config.yaml
model: "contrastive image-text model"
dataset: "scattered letters and digits in many colours"
train_examples: 195000
image_size: 32
crop_scale_min: 0.8
horizontal_flip: false
tokenizer: "word"
vocab_size: 53
loss: "sigmoid"
embed_dim: 256
encoder_arch: "resnext"
encoder_norm: "layernorm"
encoder_activation: "gelu"
encoder_drop_path: 0.05
encoder_depths: [2, 3, 4, 2]
encoder_kernel_size: 3
encoder_stem: "single"
encoder_avg_pool_shortcut: false
encoder_widths: [128, 224, 384, 672]
text_encoder_causal: false
text_encoder_width: 256
text_encoder_layers: 6
text_encoder_norm: "rmsnorm"
text_encoder_norm_position: "pre"
text_encoder_activation: "swiglu"
text_encoder_mlp_ratio: 4
text_encoder_head_dim: 48
text_encoder_fused_qkv: false
text_encoder_bias: "all"
text_encoder_qk_norm: true
text_encoder_layer_scale_init: 1.0
text_encoder_parallel_block: true
text_encoder_inner_norm: false
text_encoder_drop_path: 0.1
text_encoder_positions: "learned"
init: "trunc_normal_002"
residual_init: "scaled_by_depth"
optimizer: "soap"
beta2: 0.95
lr: 0.0009
beta1: 0.95
shampoo_beta: 0.95
eps: 1e-08
precondition_frequency: 20
max_precond_dim: 1024
one_sided: false
adamw_lr_other_params: 0.00076
grad_clip: 1.0
steps: 3000
batch_size: 128
epochs: 2.0
lr_schedule: "cosine"
final_lr_fraction: 0
warmup_steps: 600
weight_decay: 0.4
adamw_weight_decay_other_params: 0.01
Rows from block 2 of the text encoder, named by matrix and row number. Rows with one number belong to one neuron. Each number is 500 + 50 x the weight over its row's rms, rounded and kept within 0 to 999. All counts start at 0. Numbers have three digits each. After the name is the row's rms in percent of the matrix's.
# gate: MLP gate (text_encoder.blocks.2.mlp.gate.weight, 1024x256), inputs 86-171
# fc1: MLP up (text_encoder.blocks.2.mlp.fc1.weight, 1024x256), inputs 86-171
# fc2: MLP down (text_encoder.blocks.2.mlp.fc2.weight, 256x1024, transposed), outputs 86-171
gate.649 088:463502494535502509516480536604503535422495490451496532496628561540519470547498446539429450554537445585444496501531459420477462491400481447552433446540528492532483468599445510453547611506486526510536533511537520492515540507542562656417477481474453496469564515
fc1.649 083:528474490368490557525408468633561487508423491550517586569477516549537520544540466415508521468501418520465537429591569608498508517521389465479553552539500518581437478545515496502459479474457516476475458434540559549559447404445462459574457570510613514435517491
fc2.649 086:566497492552521511533487496483593519444443534435656516467530455546571533540435453397509500497473549473493452440567512561491455336611439493534444526575461483498510516584561531387539438494496508516540453516446545512513605526462529547561432479527495461480464473
gate.650 113:533466546520471485534465557476633424479533467459451441534524462545491510549511500545527489637511541467459408484415368446492451461542376459537451524648465495532477503460458520493539475538490433450494502544491597457572427443444498547507507531492463433539503592
fc1.650 110:497486500434516555456566550491458521585445475526443516502484479473557448549453445448440521392477531508482606546511533532490503513453448490544517520489509532577499540384426536546482505530521554536480607470503396520442519467505485427429465497547442522577466357
fc2.650 112:513499476511457527452468553523599447478496515447477505479499574462522492500579519513593503531433534460489518452489373546572519490540598559551425497501514442454499586513496494455509440511488387396528508524502536484440505485463622392442461536361565464462552525
gate.651 106:466530500421362512461452552501429521568497564506459505434482486539462456526540523478515497475441517439438510414539501529499459492524509499518478532542589480473440458453550445520461481576478429490471436461543444426525517515566447617587516480505435449519490515
fc1.651 120:583452453553498467572562454471496580460618451480529486596535516421514541521490447556476533503592449548510495444523560639547473494447438481432577542508534588519439589468585420507453492508489570552527497491351524496457524497541548542493426573532563467466436524
fc2.651 128:501541568444524642471463493570496492437503542479525465516452597545479465454583468493563490448484509505559537554490428475414424517491564521483386465513553386454454480478448461577596462467421469538598472593583471436545482459536517551464564456535454556561553493
gate.652 095:462493505489487470608422463514487456548461513405541491499526524418550501555499438529448423489438516474450466525523485406483483544470597408437476531511512533548501507487492545551406453518503554528448478550510408516459409485563499472481509507510459438535541424
fc1.652 100:508482567596497439498622631460419496571410578533452515483487470387590563548459462531524465401454530445457402432582505513521468588468459529454429444470523507567571513511542540454432478533516525478501555552472506509505487480387500566574508503539444464539433490
fc2.652 101:574372449550463419461457457553483436501455528490497531528521514474382502460556461467527527541538551517492592510455545468484478405465466540566565581541483533441545608438576409466529488536547501564535429526450537478557535499509448551513509472584530613478479437
gate.653 107:513341570527486509391570548414563532520544517445544598430461568486419484474479478562489519546512455481466529500547439537543482612462512550547519505487493585501561433506574460396493513503474467519528521487418533440538424545479541485467498449492565543521407491
fc1.653 113:541474450507557558490577512405519520513510591550492632524444416504470431446490417478563456525460430366480524485489424543486503456502627496507561520392463416530556417502540437469516476486527523482487542394532561533482453494409415451581479571465541593465500500
fc2.653 121:454521565525439478577448423556562465469426426519582479498481550469486474495547563497492551423554563528451464512488462507546437568566468541518481595557502477482443503506568619458506543493486521503485510491537467461616472539518467519476486475500468460467420586
gate.654 082:451464549498447533484497439482385431493473545429564534502532428467493475571544498550494431545511454477537506471572546575496560530428457498540498577500468526529506510446552487442501528520453468545484419507474422429469505634472491476524610462494513386438518387
fc1.654 088:494396420488432483531560531511532405562547485607555456571495665446454519480460549514535499482482531497442539461482506528492468525546489586497581582547427468437506532507589449513525491486510514398373496451407561522579462494523526541485508479560489466602527477
fc2.654 081:515513519411507456484556500557385586507508491563438533534544479622466510466535492462533459541511529503555505533535583448506506427507448452507580454492516622440509506439541478639464556416462552524521480541485510534538464484545509388464445447492463515534503540
gate.655 089:398512501472605577472493526504489519450490511438569495511510482554566506543672517559518479443520555522424504602531509494480475508532501548524403469459571448434543479462547479486484461548593440522497471487451401457490481482507542434527588404524394510491528568
fc1.655 097:507571554465429486515512535507588553437681545530540424494449438481440534597507514416406458470438467612491424439477442523480475507445461534503606489485598489504542567514483544450582495425555425463539519456532504504544585604550479490514466414488539472511485461
fc2.655 089:419442577540493536478423659519474466486537548536461452520530583448421521439414503502510411483502508527482556512517435540520459499505548517485508475406530474487515498497450465451549455502519450472455490448552609510510526472449528437503473435470440554517623446
gate.656 115:506525530508457548549514487610503432506454561558506555433562545619450510374463542534560443480510477454503549419545497445433460532441525495477419505539433497499490427468559575515478534555452546497449503536499556479544479539512530501602501487489583506430516606
fc1.656 111:578529490526495542486568542448413550518569537491473515462532482575541468568559489460582439533559439449319476545401449583518452425470475437486562465441544515501506590499497571459530565576461482473526470500469414549560538545560532573515491480493442436512587501
fc2.656 125:521498454487427372449497588489482524510494513528520513516507492426464434485504432472544630496548583487486589551489484591453479481459511545488521515584392485541523468435499506437530454562513546545510415464532509508490599565443480506518491514446601457478635465
gate.657 097:559566558524543526496532405511464430400460513526560459455563518582430572447505519496499552525555538408613496607530503555546550500596507483597499605525525407549476484511410441456506519585476578472508575516453461496527484557580481505527599535566513575554523470
fc1.657 095:490438556486492454391517528573393534508502567544529518461538485485402589561543527476535480528456527578556574463415530502540500530487362587609517441511528496478480478448477407497456434485485583580494569468465442425456499507543480480445500447529424492517495433
fc2.657 093:566472524508515504596496475488598528411502537432473520460527556529506601513489477450510525557440484465474512510538456513440390448474565441527479474510474511488479527479526521574399520471597391430532521527569565610463593546503482494508545529522524503417546482
gate.658 093:528553553403499525449535501599538499472565531510497412477434581485526451611418552519530591488439483541504560561520440490436569544512432451515464410439543547499487483558505525514527524499445515453512471472470454586559455462495562594581463525421457447484513507
fc1.658 108:596478526529480479485464533570494565528584583517510444440513471479409585535487457503554484501439550461522412477536507534523579512561503518540520456526472496441468516453591433445450522490521473423479558532522629461498443519503469436438588432518474578546493429
fc2.658 103:517500472484553533524470577523437487479423499500570545436552469531472467503527575458493469459452461456501553433420476441462393510458479486588411414472494553536452511551398506579468466430487489589522435460470512519611563519517490499487455424496550581427548416
gate.659 106:580463519532585553491502532497409534503505593472509546585542511412439567465495501401504539461563456479410501414575587465446476546530538488571403376509548532514506453531446403558449491561476518510535527546470608558473493554559430491475459498369524464535576515
fc1.659 108:470490568640476479460496612570494488474536555480512449471504375512454456540438571445458588456463433499530494486596473491496528479501520522542489473550465571449444428478567571486468436481556625532525415493472578534512526592606557554460515534512438518554502477
fc2.659 100:506558528499479499447447431604486448512504521501464543551521488459557508470516556480451453557511493613494438562569516532457552514509503524464483450490420550445541422498395491510542469420496435649522489514439512517479528496481584521518508477437408499569476524
gate.660 105:449528529535528592480523480480495523494504465569528518540515466458525475543455555467465460502584499493522598556468427533562539474479488523562485484457533430423481517465567519566541471461496515497547602574494514474561470484522617424538457466473455555416493461
fc1.660 108:452449483541486516568457476521519464444517488499491554444463482622509515405537489550407463438465497531523624485553539452600501507446542492532526469470502481533548501427433573567501473487501462487495440555475382585534501580447454486538490499506408522571605437
fc2.660 104:530502442471479428470432506567568530554380486465514475532476465359543454547561514446516497591548570509537471492554495492514512364529462449523530511478438452520531450538519449420487560500483470480457552534631499483532490493463517472413526501456522480491445499
gate.661 104:564436456511492467434525563451500579600423468482548491475477465500412566486520504514502509460502469445490474560535538524346564483477496583573490549594476596516467477511497497533419410529523519485554478427461441512483468556446570590503411543486468480526553368
fc1.661 107:545557497487410499464463505489493511474402500608555471444464397549574530529507499525467361488537475516531542461505551536556487466449545507528595481473484477431493543487482442437409434566556626451537443517526500607488480511564496456509580470507523494546529478
fc2.661 101:604481488397524529514506509490512433527530521426431529448492532476563477543444597537591582525554552414579491520478539585511466487488487503499556432503418544508526526511543478444520543510468506440480500478485443444560452524527493535525553531497435445443430388
gate.662 094:541516506437577464510481493386597541551484455535470483550560533504509589510553479488452471492542424489534585493479595521519550495494508544382538526410475520457460595494463481618516536459562495497495493577519525440406482471513519559448357410455627520517441478
fc1.662 096:444472414515440529495401440488521442460467529538537531486515473480511460491595542632511511444490509470412449481497502535483441533557540443483529492612515527496452424474524520500635484574440484495505545463601402514556503479495433525481544491512384410499508512
fc2.662 100:389483459460485462510483517459485529449512500549480568537479512417511540413494386458488464617487436588511495473431472547511477429539548422424500530456445458461544551510500512535412429468424550566576522582502574454470432461542478435522479528562473505557511509
gate.663 108:551412487444472509447546548448488483449496627666390445457564513528559454559489497526442445508484522531532460469428475531531456448523460463499584486496459446448554420513492514505521549519550519503452545472451476341492492537457537454486573496591490541522449514
fc1.663 107:503520449587412468559392536572481526542474396418483543552485451416429485390589562480550529548544514483554518558482556579472552449552572537434489476489533551550396517464403547464447510530491505470477545487494453485499602502513491493531510538522515448553495516
fc2.663 094:414569531448509499424450593592463561485521422480427392500502474467592527538568461569416452534481509510552487503561434449531572514499484533542503426528426490471600575574527555525495583505532507523566433497459466445567478409549511438413441445557453529504515471
gate.664 099:497469489509430444483543503516476512456421417528480546497497515505560462417525526517544510525554499491536464418549467524518577507477422532530524471482434420464550440540364491514573512420545481502432547446498527487473460523496488465553537458490487496478479532
fc1.664 098:570517446457454487503524497540431526563542417544444470596593477494547503484422562499520473487584433417487471499555464593470509519469536521444510588510519442429577444436580598501572492545455569365471594508437424461442537492543568480459501528450598481585500531
fc2.664 104:493451558515582476447537532491471451522488560528524605419439546493553487538503556530566500476495516409534494490508497505506423495473440574556477593496485628456508523498537545409513581531549544500476445588432447508482521530451415384563546497529541518433522555
gate.665 099:473581467491544485423582506440495469510465462446419537528497480478601517492524391492512474524478459589524464383485499477369449488547448579582497536541446443456551591444594464535514499586515493477478399458503516548461525513471525435546525458567496482510507450
fc1.665 098:523465568618539492428501490385438531580426494539444504548441534482508498547433524470468566457524527492552529502472495466555561537532468469498498520409553490428528543462662562516502416442542475498479446514504429534546424526565467551461473435500436558576484407
fc2.665 107:549450553425494508580440486497522507454490530519579564393471435513573461503520442599534472468467535452514512477514481451527520386462413461480414502537528583492516437521456543532535474564551562479399578511545496451370516543418530519502360497499554458389462510
gate.666 096:470476441499411461435501546511486594424502505525444490557596433450532532477479528513575468447454536495538578469418549458551513603592467613475510413493586484532394507457451503459537407530507448473546513585578477569492514513372479555531469555510526481488461395
fc1.666 095:475576474539500489497436493443534526571529453382567404581570542628551452525497501518541495438552587464540520506571508542620525481462508513503424528493594547509399493434574528458548534505534491439456417472456526502454548510552505531505598519496477461525481495
fc2.666 086:455498453488490566513463545471388520377595466537601503486457491427583502517471492459471452534502554528527443610491556509482444505578449480551530484480535376575491549531493435563504477498499426518538533554528473457504389516433542442600535440520542517520442610
gate.667 095:511486567514518513513600414404395614512597491491528455465573518487493475494610548523508452450610462540416541456497585488565487535536496497522479487613383637489491491467580501468512513487448503414507457453561504505497535444493494384474330482533533528468511557
fc1.667 086:497513483576525503464503560450615482460459427557531532532523531491572547483503397516447579573429501542502467434513552517501602464503440510449476490491546515528475437445484443464436475424453529474507406448607538518490455481499467504463592518522503487402489498
fc2.667 086:564496538530445414559494479507472435476474551409482531460563424419531559466444471410451545507505431475522578436583470523495485476445452495482504505495556595518450550461506527508512461420454547486593492409502593475517445549437485525449473494454536545489646415
gate.668 162:442552483510508484553535502462445499501546443520513458412446542606509461602452478558509441472457561551538514464458515521515608421522542441489574529509476524483500501540572393448454468576559463553534555422532499476513564476548588483582450438570531494521532430
fc1.668 142:434558435460568464554526478491500414488552483489497463412492561552489492591444527550527437449467588489483538505500430473509535400514471474541501497518551506584465492590489444434452495580523484505485519422531529468471601530554568456642418428546469526561489457
fc2.668 110:421526475393573499515571520501446438475537430489543482507504500517476536477452489550442581440494511467534486387390535411547503492547573511570524587453500454469466488556514424496509421469575533492509530596449549396518510511501431495498518471547464453494519522
gate.669 092:600459399396484494509439459581511526567484483527468500595491523641524587556535455465537510442440491527487594521445522545499383522530546454491431546549512455529446587484547489482513430535506459572502534554544533497505459495549504543460544523498547432513580524
fc1.669 088:512535521561544512490500618433464559498490471531466492451614578437489597474424544551492480492458441397419488590423402555499517434478482627507482429495547539481476490447534433541551493571521556481511512571461586434545499520527449573586555612489491548505485636
fc2.669 097:500461469541449465516519476499576449537567541583540514563541440432498468530462592558622564524597506572499512556488497527520519501483518472534504594462502579549453612528544521533419437488505466511469505380528516478420501548508594501421543480492391441488495566
gate.670 091:540537536555478533477519518462521446510493574442534513517595519338424487452573555584480376526493431534535492466617440512494476555445461544530485533563583468556525556463439509510568471503493507508514548467554424452463522512465428546576497512582438504509530448
fc1.670 089:444462494533482439489519437437389497544470493523494480518567505393429522522452558558467452446567537513445496525474487472449533564524535630505455425508471478488419430489517535472511572542422535555526400518503537504534499540499542509481476481553561525576430555
fc2.670 095:407433492465514506505508521563528509496467388456526505422407488559446472483450555432477540424467604411440445519524491458592502488435505445470522471539507559506585481474376530438461502457612420500415511510446525481554561553507525456558491458538455494577516529